config.yaml
dataset: "simulated sounds of rotating machines with and without faults"
attention: false
residual_init: "none"
lr: 0.0092
momentum: 0.95
lr_schedule: "linear"
weight_decay: 0.009
Rows from block 3, named by matrix and row number. Rows with one number belong to one channel. Each number is 500 + 50 x the weight over its row's rms, rounded and kept within 0 to 999. All counts start at 0. Numbers have three digits each. After the name is the row's rms in percent of the matrix's.
# convs0: first 3x3 conv (model.enc.1.1.convs.0.weight, 128x128x3x3), inputs 84-95, a 3x3 kernel for each
# convs1: second 3x3 conv (model.enc.1.1.convs.1.weight, 128x128x3x3, transposed), outputs 84-95, a 3x3 kernel for each
convs0.44 095:394387435467502494459506458537493461520447460513452506447411403469476443506506451412419403490514492501502483517510478543520516473475492493482481462462468425410423428402436556553546515480478472443477470486519504544595470506483435487454422437451482526492410459462522518549514559551465514548448460486429375375556479457562533498
convs0.45 084:477472471435472472459454447567548541552541554487471503426436399506509482431442432439443463500508545504538572500498509512508523489489488653661658491474465528518497530531498434453401460473456490483444550540514535541520499514493507525559508557591444454426588583527537543535474453441510529491418450416439465468449468472499514517
convs0.46 105:560560552500502502507509520575548534522503511429437431506526515544577595456483507471475461529539547487471495471479475495498518519521519444462462595613602553547554432458410466466433525540513547555523559565538533522511577537520557538520561564573550563539667664661467472484467462458490484468453455461419425407489521508568593597
convs0.47 095:536529498610610590531519538467474423479472449455465459534513547497508501593606602551497476586579558518510503456453420514525507499485480621625613462460489613599628479495479477483505504501537551490516522477522450472498500548544421484494499478536526499528484458479469457475461495430437444412509491501478418437496460472519526524
convs0.48 087:427403396487463468405418419497511522565572599615639645510516471449455438583547523450457436507493463506494464471478482554542526503477470500519541370380393586604576510469462523504480516518497428418399438456433537583521549520494513522456493518454590558558518456481591526532451412462537510545667628628427424408456460496517522566
convs0.49 081:427444399516500467600555541501558549480496522463446506575612605475492489463488462555499514483465467508469450468502538539551559471477490543546503481495499511502508519462449530473454475474443479541539490580543361468464513472562397446488470519505501519537480475447509473408456530476403403402459447411603612630579572593465479485
convs0.50 089:456471475446447466511479516543514521538544526557575562587564564554532505425419443522467508512496504498479469518533523498493483504506510597637640458465453503502494490471473431403384460441388451456416502479485498468477586623517476426415485451478461434462548535570557525616439453452480497505461493522414433412423413408446430465
convs0.51 091:568598584447458442489471459451477484434476497393394406538541538540514533504476480532541535505477498447428425528543574485488508454438429605577572464469492459460442533527506518524484573596578541580597571627603420472441522454449517446485490414469503512517559545526468482456457468435569570549510526517493497472476462464510503479
convs0.52 114:436466486451474531441461497526501497571558541509537492416476483444501484454477503489534544457492495487509530484496506563533547540527533497530551502508534487512581390456442388469450422433437562568385567528386655529378440506544463552521479503494535533469499501432518564453528429516484405445514367500545584622539553602477533578
convs0.53 113:485470485474525471515576477484488482511494479524507494523529495539547514514510517497488534519503531488499506492512493481486468503506499519600553478530509512565558552532489561562494477509477742526465652476456688488474563474470510521507510544511453412436461412450514416460379541487368492450292505492474512483510504518485473475
convs0.54 112:541542493544540556573552564533501509577522524596554498402577536433550563461553573404492493467515519512501523526510508482462446540497474460473486509509519525525528373527554392520551383524558401341490418420457421370452525462495558421495528386490472573542482549527523563517503410525517413499477447532535524574531536536574541463
convs0.55 086:516522506541539532517512498456447464462484497444439457592577553481489528513508520455487445438443410527534503450419405431461452422412420549544543530527541542544518627625593451414404545474457480466491499502522540540521473489498503512468505522487526613597513542573396405443472464497435463512465454487557505425601574540549534497
convs0.56 092:536521504597563540512482478457463453471461418501489469442458438550560540564566567596604598551545544577550539446439440411403401455449447572580576462508548423454486554555514431432376482476435603602622548554581480452494525480504552551531531508447497445450526452463596541534524557512437460432491516487490499489464456447412447434
convs0.57 112:446505439461512512471440496491501497493482486509488507549477578535493543461437489509468474502488476489475436523544505484492456559556559459583474490520477484469458557402544501538528453642478574583404469575445374515517515490440491526467482563538463499445480503503522502554459480592384473441463626421530541551483459502466437492
convs0.58 093:518515523523508542665640667517516527521517531473467476588562592500488547534524567579581571473480465490499496502511510478474483468465465529525532570578562472495495468440461530511502540523531575556558502499500486482477462497483494513498466521511555553555537528518489480475489497504471506505429448447521521522541524556544525527
convs0.59 097:494482511528511526449459423512525527556565584403423461576499543476469461447491480487483465454478446530551527465480480457468474497521518495527545444424426705739752628509514528517484416482433519552503519567519483502482478661468467505447539533478477422491475501519404439436546460590524455507530517492455476523514499530479468448
convs0.60 096:490472475547552543498485472465511521321337342462473489534526500491481478469477459503488476545527523544551542579585578502506504514518550527539543399386387560571578488493476587572545554535512549565580444458486489487538447445437556483490556495558465459437503520494492522493563574564464456467485484489646640629523508497416408422
convs0.61 086:498515506548547558477460472516510489400408399521497509539549558451468460493490483482485474550546542421411411409383384513509496540526535573598573503530521411385391538487515609613648524516508546533520509498476519510518512498461497484515456446486538536521476491464513539516508511510424403405499525493652670656531525506444447430
convs0.62 090:556542534525509531445447466518494510521494499523489478663662612558536526474472477461466450537526501522525512450459427500491475483452458515555536438456421639660669575491485531488471550532543536551543466461443509483430506515490433506500417465490533495487537518495435446417496442464606546571561477518321374339449509488362434460
convs0.63 109:575591603510504513459438439507496497488484486505514507490498463533584568487521521480470463488497509490464472469473483520495497448440442432452438512517518548540548613587563447453435516518509544525529538513504479471507517552524520510498486470445484473456462485466505536515509467498512507502479509505493522518531526499490531474
convs0.64 080:494495480528546506464508451463470473454453454534552532501482499541533573452441444525502527518493493520525535554570577507519523483479501586566555471451459429424416446427422478439418544497541510503527459467486414434444451433365559571532513506560538522566491458471521523515538564490510531481436481430618633678467479537479497520
convs0.65 102:497496501546545559504474500477476474530520509504513521524514539481482507489470484487480463516512525449451441539528526504504506516532551418415379444440433461454454486458466479460498462456489548571573439442440438426412503517497532521495448439431481508505378393401496488499556576561509502479443453421512511534518514533425415414
convs0.66 095:540565553521545495478515479457483467429449415523537493528563538387426401508529526505471493452455463442432433507514499513514511471465442474470472570563571591614607511466446533490505627596615463488460484494490467451488550580483462488478411429489491473485500472499486467496502410470556485496424373419499523531498502519437446464
convs0.67 096:525538512559556536571559535436442435489498483573570581493521493471478456472483454479482487488498497494495502447465459566544521540535515450420440465476488591601591519568545468518476472532484584547545482473480434443413550544566485485489538517507516520496422420419520524520465466427504499489426420400542550565555536537490484478
convs0.68 100:431488428503558533451494511513527540469494495391385399440504494460535492437473457371426412533543529421384407437432449471467447477468458493492499525532543464473463495509538510535540506524511495476494405446418437466427509518441512464449541447439495504527591579614474441509516525499494491478458441432483534562463505528436425480
convs0.69 116:530534515528510482554513482531477522570487562557460609549456505485414490513433512497429420482482471450453456476502446457497475472524521485503429479512442493537468544497451570540469551519457490482465510452481544452473454515476464536487500512484435467461487531532452515528525592529518539504524491510528490460496426459464409509
convs0.70 105:552464511542497515587580540510503501495489489550528529496437424515503507526517501447481576449481516501536565520548532515520518502524526556507459605574576499456463447564580456528530430570493362561389383556436317605428508392480470413423434458444504480485453488489529566560474481548404430490440469575477470426457426446547459569
convs0.71 101:535515518546501535536488546482495553464511562470504568520435525506434505484435506446433469475510498466561491486515512470534524466532516495482458512513500507532521535462496499434479454388496561486400601556506562571462420588476455669550442606510572487514532503528484498495510451480554518530585526569491434498494478542438475492
convs0.72 106:527561547520558538550555551436436446487484486518519522462446438571539543476456457415410399516522505585582569478454460483488504471470477448458455475469466524536521496517506480518497499497475501474475546524501580564554477484479474491478487486506455442437553560571659656643461479462506514519510491482456451432503496501579582576
convs0.73 110:463460454413422418535529523505507500442444443410423414568538539420416434451472450471490497453491482570580587441438437578555580396404395444436423348361363496502528586578575499501473484490497593557551497499485502496486482484509495508520629640654491501478467476459560579560561569557554555539490505490368373373441443453468495483
convs0.74 103:445563448457546468440534481502507537469516468448506445426463411528524506508560520555486505542508538536565558531501520524502503518489521536567487495533496448518441569393624518428584480398661538385505565390528675299610512592450503473436511449480502535486482532480490554465415371545468396578477374624510493469472492483548624560
convs0.75 101:513543490427415443477459506423445461493531520498526498503444482524484523464462475552518590529513554521510526460437465527519493429436436442462421455440419492475466398408452494521532503508517534556533532521513549567547489481579389496499455557504556577571504523518493494513478579526472604532469535471395428452535527539490500474
convs0.76 097:431473415536525481463460455532538542521544550541565559553648556501572499391453381436504431528540532527534544479507493537582587533542515463442481435462501423425436435532454593609583473512514505476533550527523476490457451397435440432479465447453516554495506496445514482446505508479512532501535519485467497476501567541531599551
convs0.77 090:501524530527539538455468456493497482538542537547566532511508494576562557453431395556540558510494522484471501443452449489509503527535542544534559434436434604589591418438446523517534583544580522531528513517519520512508411395430498507520455437443436446463483478516518510530523526544411395403527539572438455403586573526550541504
convs0.78 102:521499496440450415369412395563560564545531526429428430529535515472464459511520517537532536559552555458440454640630613537539537432433432581576565440462462460454457493493415465452406490489493524511519589569569497503519489512520507503528518515524461447457504493501582583604471465453577574560517503501590590595475473472431447464
convs0.79 115:470518473498461465506470503486463483488481510506527518422495553445494531451498531511512482530524497524514479531500485518496479572549529476486521503502516472467498573480529546467521544398498497415506505455477558404404520533482503425408498433426498522500473518512456524498502375385552457424606439423535568538569580560578645562
convs0.80 114:470501498502500487480465490554544534541528525455482484480476473459475448465496478520531491483489500481456472570508518545491491513501529471488508475503484497524531648476392609439380724368390669511536635496539759499559433477467518505490486421463450552534434477521462512573525502489524523499547495411493519515450471478454568563
convs0.81 111:514533578479513554443454482500578500440518444462581488406423399468475451531560518517542501502529496576587537495475515511498496473478490493417501543465514530497534513458524472424464441409439504435473471449489445475515473490575444465546456592545469510510502524562492487546595560584537513541591517570419442460377441439398481459
convs0.82 116:564480549516477474547506521477491474504521510500490528472438476480475497497503543487495457500509504521496500514520494510515499492507488489488485514522530535533533481570520441487462420526422384457368410499386357495291597495591499494471476533440490456505513466501506436470436560457408548461354545390540508478552496490649510571
convs0.83 073:452507518444478498527482545509531483470462462500502526555473484454442469443471481398402423528552574508530591608539482500470493517482466573594541512508529517484514466410429425405386481462456494468446510517523387413399468473517479483523444426532495484520438437510470452520469491450550541537444482480617606598527515490556572549
convs0.84 100:493481533541490513524450480432398397422428430466521531462445462473479525497494495509496513508479472487467479524511516523537531516515540492466433521502514442449475517499547506495524431451535569485542554518555516494508503594474598550506591493454440442483489497510518483484528547549449471465408442451543580576534559565460459457
convs0.85 100:506513508529528519447464456540563581423446465408429400556497555527516553519523547430435400444458430473491477494529545485507480488475473407419394419435420372389394474484519465496516473496513470524510469486492488505538453489510487520506517520565442416474493472502520534525495526537508511518562555565511473491556497545599553606
convs0.86 099:479487526491461493384400453522524525513534548463484490515533516500515449411415363460453479546552537489476451445439480472493526484484494490449446467461490502487542559517463519509503523553504455578607408503515461572560521428507464477524490496533428450486547510544520494558617537447594541462613556442451482547531569599514518550
convs0.87 088:512496521525504531487472482472479500530535531519520497417412403560559552549534557442434432518548503531568526620599558500526547478474462624623598493485464492487507400473421462516454470597447470534512498500473430480463524452443486446465542442577464533506421452463456473463428454461528568586512543514599494549484439517550493565
convs0.88 091:505497487527511533413444451487494484550571556574554540481511533441459462470435430565553576477447484527506526536556582428445446555558557574576574516532519396407400513507487541544526551525491521534514462456438593576573492464462533514510608572597436431436500497484508506528502521517466484470547525528501461434533545540436429451
convs0.89 107:387361401462449463614589604527526511496489480485488485464450428506499506523536537511523488530546516453468448538533521529539555461451472464448472408402398559595591467462443540525557534519575405414423588577608544533541501525590479479458548558510512510532462453474480472476484463433708668680503490493421431433499493483461440452
convs0.90 096:533564531533545532525515489534540510546531508525514496465540554417453477475493513458484453368377357539561551553547541504509518486477472520493501532513536485484482513543476549589532516547488550413526550440508548461521464528488454477559480487535469520554402421432556584598433481443425475439510591513524520542496494515497486499
convs0.91 101:566519515528502499421427441463473463495490456523527463520511491475484495452474481490497487525530481463471426467494483449456442522531522434436479484488498497503513501504478534501516495473510493459507483475479484481431473467429524546543484504457565574596527546584473466551486504524484522528460465465489505456440449447480492525
convs0.92 104:470476481511506490472477480507522523473484493410423420529541504433444431489495484490495510486498521516538525506510501532530530528527529639644646583601594589596592484484475499471477497481491473486477497500512583573586471497501457458479505501502426440435519517520458462471476440457464457458577578556571558555563565566544571580
convs0.93 109:540545520479467419455494490452447442492515523482476484550551517560570539479498463494527546506458445595497454434438458501501517539531531559497512534502537451462487526554520523530523575499495514486537503509546553543544537533502559502476636643575555515568470451467474410405514527531466515490470499457564543528538514496545562569
convs0.94 094:527511521537532524499504490456448450491477473515491478564543538509488473443425400485492483536523537531536524499479461599593596520513516497507532363372370410399376533568563541567551463472444444495502486520491502512502531530531491498462507504457469455492511500531488502511483498478545566540577576544529519484476506461459460417
convs0.95 107:464469472488480482470513495484479505500532497511517479415413414534497492523502486516490490512434448494479466583561545483508487528519509502545490500525492483475466492409467493488479507553474559493373529502460458481513599461639417451535442464480508536543513497517469461475472529515508567481536531425460473431542588558540600557
convs0.96 112:512494498501454491510494537501438492518461506482480509504476488542510494549538481452439466475480467528498521493511484530518498506488483482526541489504530470486502541547520523559509545552486507655333553613406582648392515499457451476469461532491377417420426453443427468426586379676596417653611313623458511461451515464472470475
convs0.97 111:442494502480531500477502466450456517478487531479461515551406526607440523586447503556505519508501477476508514483498498462489528490480477433492411518573531381443426548484485491457457536485543557535430564554455602558521461486386509472469540467462525440490550453495544450511436602447466582424449630493489477471501452496482420400
convs0.98 108:451482488434482493440527496453504472455479486448447448531479479548483487572520554487517475477489462427469420483482507530517548531494533501493494490491493474446442527484542497463495492467477508463494567486535545436545467439533445480524516458520457498450494508487451480468435533478446528473399465404500519471516503485540479543
convs0.99 092:507483482581581579532533553544548560481518526455450449530532554506507513529513521532551567458446462533551523482468453480487478406419386554542563490483498574565572500525523489521535554589580466475455531510512549514496381411451463480475438472441505502501540509521534535537372403387573590561575529553521514534480489507347339311
convs0.100 086:578552573503479461443421388481480510459443473482479495552513536522491480448434472479473462433452454478461493528518517464445442479464462552564536450457454474504518552549532499493450501477471430451460424429468462473488422485514420513527565583617475505459512517497467491479547540534428474439500536489646580600553511532392372414
convs0.101 106:520452486519472504506487516482508516552586574517537539422450490521536542515542475521449464519492465504437417475478511478472480553509499468484477579557547482467451475471549475468524469532557385468581402486528336572542553446419469444466512504497544466488491440454517519534556520517551484470516456430445473498509481482584450446
convs0.102 083:506538540449457477512508539506533554509539533431469445517568611461469488444483479478452407451459443489494485512524585447422410505497516505473468557553550497471474483471443510520515527586593543524527495479486470453416529484422477496484468509572495463491531516519514513534616579545569495478522452489508527568453473525578588624
convs0.103 114:440448430444446433470482473541553552503507497459466458471494519444483503460486487497496486408417424403413428547545540546560559571563551458478484409409415384400391450454452498500475532540536452443449470460471438429427464459468471469485482457451575564569543528533461454451418410389432407396519507495472498480458490481548571561
convs0.104 109:556566503500528500514554547504495511547541565610573644510416503571514558534499520510465484468436479439445473504521516497487486452451483534557511538560508562588543499407535512431546551434620506478483464435453444333489512515461506487515486456562540504502474464475442456473597610620542534566593507555483457435494464413460461365
convs1.44 093:519498491566530530567509534556572596478504531571554583614551482518482461607584567457399431540515523566542549528514518486490491416446462553530554471462468556536528565501486498445437544504520494482553441429447487458492467464516474510519538579562519544541469451481485470491517515546489490506471483492587581577581548540573552537
convs1.45 092:425435457483497524465483476490482470454460458477483486553544532503483482493472464501485467384358362530525520564562580541550570484490467418422423567576580445442460484464444518524502568578574520531512494469445542512490485442480418390409521493495471445494439410427555534535537536561399390391466434422522540525433453419542533491
convs1.46 121:560558548437438446447443458522504529477476500450445466494506506505509520514518520556550552473472468501497501588590593596587577494488488545546554532536533506513502575561541554541530483485479467460445452454450554561552444451486487517534462468471453464474521521530583575572549570568516524537431418420474468471507487485555545549
convs1.47 090:450449464361345379478438465500455449495451442544507490598592666472458499479476470407421466446469503466479501420390401487474495550545541469491488483491498328328355455445453454443452531510487461515543423489522436495503482513520486514513501531533480493505471501506420459453412448392488518479508553541476449498488475524607608642
convs1.48 084:496516531475479495513529541588568547509489492457445482508518515511521493527536502486488498499510511546565557542554595571570594527511523422424422509515485498481490523490508498463462512495508483480476523514488584580554490513515517543523519520488590567528551532501413387367513558557475493470489458442520541522469491471435449425
convs1.49 076:475500422553536485557543486464547468454482420454386358459462468455478489447498498523495522536534565461450473472456437451454439448484453439433461492502506448429428494512512489528471466482439491535525464484466409455430549548549519478454513475465508520532541559559530551548461442475542511550414417458506425441522467504496468485
convs1.50 100:458479515486518557554573607512500501381346403403356411439464441487502465537557539471466461465460472575548552520525531522511520467445470391385417519518539483503524503505485539545530458478452519527511515500484445433441526544582460450479507439460552561564503518506509482502514495480489470488464440490516521490443474434445464429
convs1.51 084:540541515469456457577558567452498484523535495536545514492533532399409419522541525474476464481486503476462465538526514512517522465454455570556555504503504407410417504549550361395356467461431463439414437448427488495483512488462505489464519491532475462474444441467420417429554552580528516558586581602498505486538532512545548557
convs1.52 097:475565502484544511506557559618652644613628634624627623473438467526517524540513528483502473443445465497458546500459453509511520529548537473487499459480481488523528455518390506506434530532481545526486466381392547443460580452459555473507487444478433431430507426485519450502492510471435527442392528396489546551456473456379388352
convs1.53 102:459427476517513566496512561509518453502530465526522502446453456471481471553550518399445478451470488485501503430439486484493519530541575432436431494448489515468515545475514468461464457464458450477443441448413399420350528448407567528449566553432458391475489494493531553530569485601520489574487489505571542605510503531470459484
convs1.54 096:474487461472483485467474500501444499460390388468430395466488466479471550527471595475467465453469476480491509495490428522509462526545484480451507462462487506513551503502432490518521510541612495475462486530535500554587505477544548481518553469435437461483440446460457468461518609441517515415563512470525571540468492485405432423
convs1.55 086:476482415514511462545522484474473496480476483505492504512514524455463489513532563561525530496466488462419440428389385473453450529518518429442437415421419424431414459489477469472449515500465524494475563558533559556572517514462488507469518595577453494432445436440485465484494514493442464447429449457522525530513508500546556540
convs1.56 085:485494500557534574520521535468459457400380409397392431495505490428452429494515514440466437410416393571573540515519547457441449463440452509511524459472489415431440550532508518517513373443439476466459516504483515536510434462491453456487576544542429427423495487494586602601574602603473507509470485495474468469453460466578578575
convs1.57 107:473466438491460468487459500473431504551543553515566533610612581541558547467464472461536522505538500534520496431441458519487518485470437498522485510500526515509533569448627515467566547547546515566524534491506565531523477511507464479512421498529511514582454450502509477549646539564523493552464513521526465541548515549455463446
convs1.58 101:484458476541546577443435456498494485541524516545521538466452457490499497404407424518518512491491487515483477468477466436437444430450454543556567392409411415422420489466462512521537459474488420426419505516523496502521450489438452509453457466452563578558472480488538512532516496502469464472522518509480489512512520540553554576
convs1.59 099:585527534516505494553551547428452426441440459551568563569562564560564564474496496514533548464497470463479473479494443527501513516494508534571521464477447423399411608608649511509546473499516527510537498475472499455455521568529517595501465586502511480545530533531465499461452404439492484445460485421591516538575529530605554551
convs1.60 090:487473502547529500465467473457454464524540525513514512643602584589599609463477482570593582472474484467490507473477468559559534451459455512498492539525528411421414457480488463477490456448458462477447509511471401421400550578533571565524541532519521487481489473462509492481544532527478474478481459451490494475532536528496508503
convs1.61 099:455478512467465460468467442464448481480517524448451424498484465512527540469482514458450465538535517471491499520522511501501483535544545524533515538549549458450464526526533536549566533527520387400379485499493511514481494460484501471509540518502459428473564564558416424443559562533492472486507493497434448441494465468470458446
convs1.62 082:483449485503483497560512500477466446542512498516520498485513500435435421574538533460445467546538570474464496458422430514514520553541514441408440446418434332330330423437448471447448508443434500502601456453550473449534500504556499527520494572539541544520543537504484492463484499497543561548462503504515594567540586579509549534
convs1.63 109:542550517425487491571591569471479465461480469512499507530550565440435438530524515587592606485515524450465443573552531458457477537554536552555568608603598417445454457472474520530533413399380478456446517536528497500499481496476435449442448455456384397397558554553551557559505504489471479465581587593388383386461463451525530523
convs1.64 090:508476464534487458503500489528555531506510474482452440512518504530524534511529527497500480436462464508526505525501511486468481461455445479493500564573584461437445461498501534549492530499465459478482510503486494504478526435497495447468535554561455451465553559577460470487504494517473457472456474465395372362488477480470466469
convs1.65 115:432444435611612595623617597496462517488496510509530541476439445424448474475469475471470465525538524432438439577554543495489490552546543464472434543536525456458455492502521597603602566544504486492513467466468463452462483496488481497488478483497498481510552533544504491494435395425527495517487485493570573581441431443478467468
convs1.66 102:525530606546555579532595629511502546438447488395380441566526568486473500434412448557536518482436429541509517460444450536559548459448443522514510484477498493490492441494475450527481536578505561530510494478449502495462510508464535483498481453495451445421476455463465442458540542545528516539538523536472492490473505491409445440
convs1.67 108:505528511505508509517529524439423417437425444518509542482472477464456453517489503598590608543534533442425416641645644559560569520516521470461453532532521501502489499509467486481447432448421569580571451454448405402404553538527471456473479472484424438446381379397449428423496513515522505521476458475470487482531537525545549523
convs1.68 107:489534531543544562529525532534517546522516529444404444572574586484470493481457506418409442477491492587599619408396409482488502479477490485455488465463502466474477564577516490499434472457418464498445533576549517532552490460453493449410510433397479544509447488482491472522537532480643591597545438520455460485467481505414404440
convs1.69 114:469445475487462492484481473446502476394511480393472478512536512463504461440463423488505497482472454527530491440415474513478516554529524460479459507483456513509469540538522512522523515530533506472442512473441551529467565435477582423503500424471483422456498469488541523535512474543523485556506451533460459485480461466495436465
convs1.70 098:519417551562534589507496509410474443420466462367396407425511431493507454586552517532497453545517532516517518444459481421452470532539585567553508458421393457450439495397469568451594512396561608440574561439526552428501540498520545617493508574449513503569528580555561594589458494578493538576473508534545590548523517531464467475
convs1.71 121:482462481452475477466483506530578522477510519430449519456473446482526512465523537425482408468554468524590519523517500540523543525505532440453498480483508521535533470465570471488569418522546410298419511416459539489472423601586482586533544463492537548505517536455504499448566503470549520418528533465635532533520486489486513501
convs1.72 123:440461466442461452384378353512496486445421415445439438520538528465462470436420419398387397440437443529525543491482490446445455486485512636637626536532515482487497528527534499515532495498494372385375464474484454451467447449440495497504431459464601603611557560557533544549460483474532522511528532520500493478550535527517498481
convs1.73 119:432430425546557561522542554482466462416401390459481500414426456430447456516524535399440456495512507507512506502483469454463460423421417552548538462471476501508489445464464522516511479487479507536537531563548485497487501544524459484443496484484498522515563578557481472459528533520439425425408394420501506514496507516452464446
convs1.74 083:424525477479447512492439499585493524533446484505418472507501500494508502474445470451405444536479499552532501437444458477480483500508500540459517555490524551489537540511461516519445495528420486653511440563442394513381429566547497497547503438523437592481492517502525556530491563478480528481500506487557450498478441377456474381
convs1.75 101:441536429463484491540535565575573574512579545502543503575550636506498539523485500514524531457504463451458452586559624557567574461479443558593577538548541543538544515448484521492468549530520488540521488490485505511524526507496534530542534570595560508534413381405423419465439486452435453469443495496526515581577565591544549553
convs1.76 099:500503468545543494528483495433452441528498464527537514570597600560506535510486486467521521534513556546515557414406444457481505404425468563545526474505509449460424490510456454460385508496489562527518463472455421417423504469473542539496554551481486626551510559566466461501438477498531545572473385468467525479510527525424401417
convs1.77 094:521487473462440442500493485512503472461450430520502484641651641559559562476457468404405406468483503443450472413388396467457458486481479399384371539536510517510509504527530432444445543550528461449456430416423471470475543530519521498486564539576499504480545543529569569579470473459476478466445451463466465444526526513422420430
convs1.78 103:533516523518509505523521514534557538512516500398416410452441480511532542488483488563561589561565587479475479471495498512519520454443435531528511573570550456466466470479473569554526495479456549547540545543515484474457528523510575573580505543524457456482505495501394387363577590618458472489418437425386368388493486508570554557
convs1.79 113:409505395422495456403459461456470492490485494496487507478475474474513519451505519528431490524440456563494465519474457545519505550553509482511547491500522459465480469477460483514442529578480523534482455475468413459470608560573580459500555377451478564454516572511520540518584557465575556483546552493546516532488478495358372397
convs1.80 101:469549480509496542500475505536439459570495566591516582455455495485532534479533535476475478524512477531515479466455464491479497501491506494555505465482438512499492496467393513544400500551403469631444390524383348469377570593513543540487488536473490506456531508542528492548540507528514485536506484527515490539465437453393364381
convs1.81 084:476515492439434465487466529469426446488433480491487491465452460541542562475491530538528513501524480439421441448488438507510494477470468454460479413455440436477467519506495443464443490563496451477521458496521523544558507472535562510553549486502477568429513553482445467444450493474446487450459522445454497500419477441501532507
convs1.82 097:587511556525546516463518434550573546533555503545555509482445444520501496502497483504521549472459492532528525466478467539546538549540544471494470511481501517509520408434412447424446546470528602548642505461497469414464578565522543567483429526415595497625545548577563560568584445511526378457575449518525582476473469432395376388
convs1.83 071:490491412492465431543522532492511505468514489449481434489493527512523553563581586531496544425392426500484483401385405454434450393395419449464465435465448444458446503476513548507511586566521452490499516557543507554543485476434507476477575548596500488481438450447503500503494504481465466474575562603370365380405407428375408431
convs1.84 112:428447488453497562448478578626596570611550548492504504487473499412394412402368393553550579507509510433430478494500499529510541504495526535588555529545532435454447519507519541522533479477509510503439484530451462524494499531533417461471430437540451371427462416465472470515487542495513539518424466460416451426468487452481496473
convs1.85 093:516437449520467470558581573526460501577534523507493494523533558446483457483499465462513527495541529555579568474484511485495507446460483474508454518546547557556540489460473528455459585509528492484502529526547461460471561511543493481503541565570517438513453451476523529530540497507576532531445437434392444420445438454453461470
convs1.86 089:426506460455480477541548579549533518512496481490491457445446475460434463430442462422411441498477491617592584520473471515515534605599588494461483513529546505503478581494601483410504434391455511445512450473535383429447514566492531537402522523324505464443519504513443454456436436434479463465420392412474523459454455447460443477
convs1.87 078:448479423489501420499516473445464484482512449440492461451481516499518542555553579442439474470453480506476507505541517478516491413453462521547529545560536479470438495446538532428516567459539459520497494526500535547533449537406444582450446560518498496537535508563509505501537475509502444478519507485427480450480541487393423376
convs1.88 104:390452470558568562561577550368366358434443442426435431489484462492505503529525536496484485658647654532561568461462473471443439474465484616587589419404396429428439521509489468501505462501500474488441533532483522497495463465462532500474518504478450443422547541515508499513476484487530497528582532575461455436506483467578561522
convs1.89 105:719676748412414421515530534423455424498511523520514533605575616524520541504479488529529515449451459431438442470471466547534538500503518542544565456452464494499512476489502423440443511488481518493512472496500523527531515497449555558537555524542568557529483497481477492471481528511490517513505513526437436440496494481544546555
convs1.90 095:446459464433425450478485511425442458496512487479489468546529505548568574452466471385379394508532537559579587500495459478456474517509498526535511494508523537541563563516564490460507503510540411437425430473458439479451417559502488550508543524495528496468596570567465479462509451489526502520500509471515504484493504494421414405
convs1.91 109:482461485530520536552539604569579591526476519542458509581556510483501476444463476483494504545595585510570547524503483483464451465429430529525542493504498484518502472389494480449532470446511520452478523512523535520534445556530472499462525518453421436382475484443495507490496481507490478484507498487515499469452447476412420462
convs1.92 125:454455455445445450518519516562566563531522519578544526579570587472480469562573587458456469538541557577579597504498469527516494436442442564540542452447434379384365573574557462470471603606615464488447520541512479504472465484479568573574547550551472496475445465441567555546480501501526535538459445447518519523542545546583585578
convs1.93 124:494491472491465448478490477534531542521505470563564575564575510478492481440438485507506540529506545478489522478478458460438470489489503454442447539535540642630624598528477518469402442443406559510519521493511488469501287325451493522549474537560456508561556542553517497482363408429496521508439473432438497434441459425519513467
convs1.94 103:427418435485491500462471480425420425513501522438420427510499498491470461487500495484490498442446454515515512475511514469475457527528528472495473530524528498503515557521496547544523557564595451419424453442441509506504471465513507510556541524544539528549419423404463475455585578582475479488529505527490491469463451437449432429
convs1.95 104:435444443430434453516521544552444532495480508528605531413477441457497438529519520489540527486518478484500477464430484542505515548520537566563603537536546589553573487518529484525508489540476542640595608590609607585579517459529439478532445523533542510530497518534435467465563500514510494557513571597428448485476492497486526522
convs1.96 104:472433384465455390492493424503407539518426527518441526515559514500490527494497538458489451504518499580598573439478410459476444528518503510518515473500504499507517427491484449461490431401478518481418496464440512399475478353518507471511532499479488580460530542512592611576413592334396558342446512393561574524527508469427405385
convs1.97 091:512470490503501485477491482473479524528512516498461505481509546494574524415482442421476459525579532528553478498481459477440476558555537531569538453470487510486487375426432468496457490517467389459444503547460492529394500497465500445463514406474489407484448435431489509471547396465613433572604425554582492542482469501492517527
convs1.98 102:552605615487494521526537538477484426368427361378452394521463494535491488425420393485479500476439486461416481544547613546584612485547532509493521534495546517481507517501524541497575513496560396462458416457423525541477526669577428530460380512443527465476524485481559577478580510585586512576585526545514510547491473491455467454
convs1.99 101:450457487484472470365374349486473449475452453464413418566541576522538585425432468505475489488492512417441457428453433441428439525512564369376391456478489492510524450443465485495514512488475555578607544584579591610602449497443481498481543542536498477478471444463515508518504557504484491455449455436562560564554562550538528514
convs1.100 089:463455479532503504587540567540482534494490492577564539436429463395415430499521555488484496541556564536553587493498480506520498448453450529546540447450439404414419461474504494504519522500491420484546511543578441442469480486512536554535520541507554523559579546571597557564521487493464427428500497480398424427490502497443441423
convs1.101 093:517524526541574530501538495508490468467493451528554543484454364446430397481492504421474413477506443560576525490543565525526549514527554450497526463480478546579565475511492457524524429541555570416527534451545475446503388495648480554534495478342491505462510505484557573491490476482501470451466420446628590573541483554469414489
convs1.102 077:536515517459434430490473482526530558512513498420408374489489486528550545490515496515515499555570581529522510494458454527537554489482504341322328454448462473482481482497480497483437510463439450514510453505492492535505400426452461517539472528541520547494490537535454501500404390381411433443479481496426423423420428428448464482
convs1.103 115:466457466439448460509514522512518534504515528428439472462464480523509529502482486484492483528540530409415399615621626584575582524506505464456440441453443470477476539532496569569514469480457556551559554546551535525519481470486499501531457473498473478492522505513476462455414432437433446440479483488473459474538525528514520507
convs1.104 114:473432473513447491488436442463489485468532516481518534439457471452478474510523516526518566535498521574516506483473467527534513579568547473446486481446493479452467477504540464538511446524501433502428470504475469456448460535517547506504553459451470493489503491503564526535482483470485471502521451513592519542546509506483466460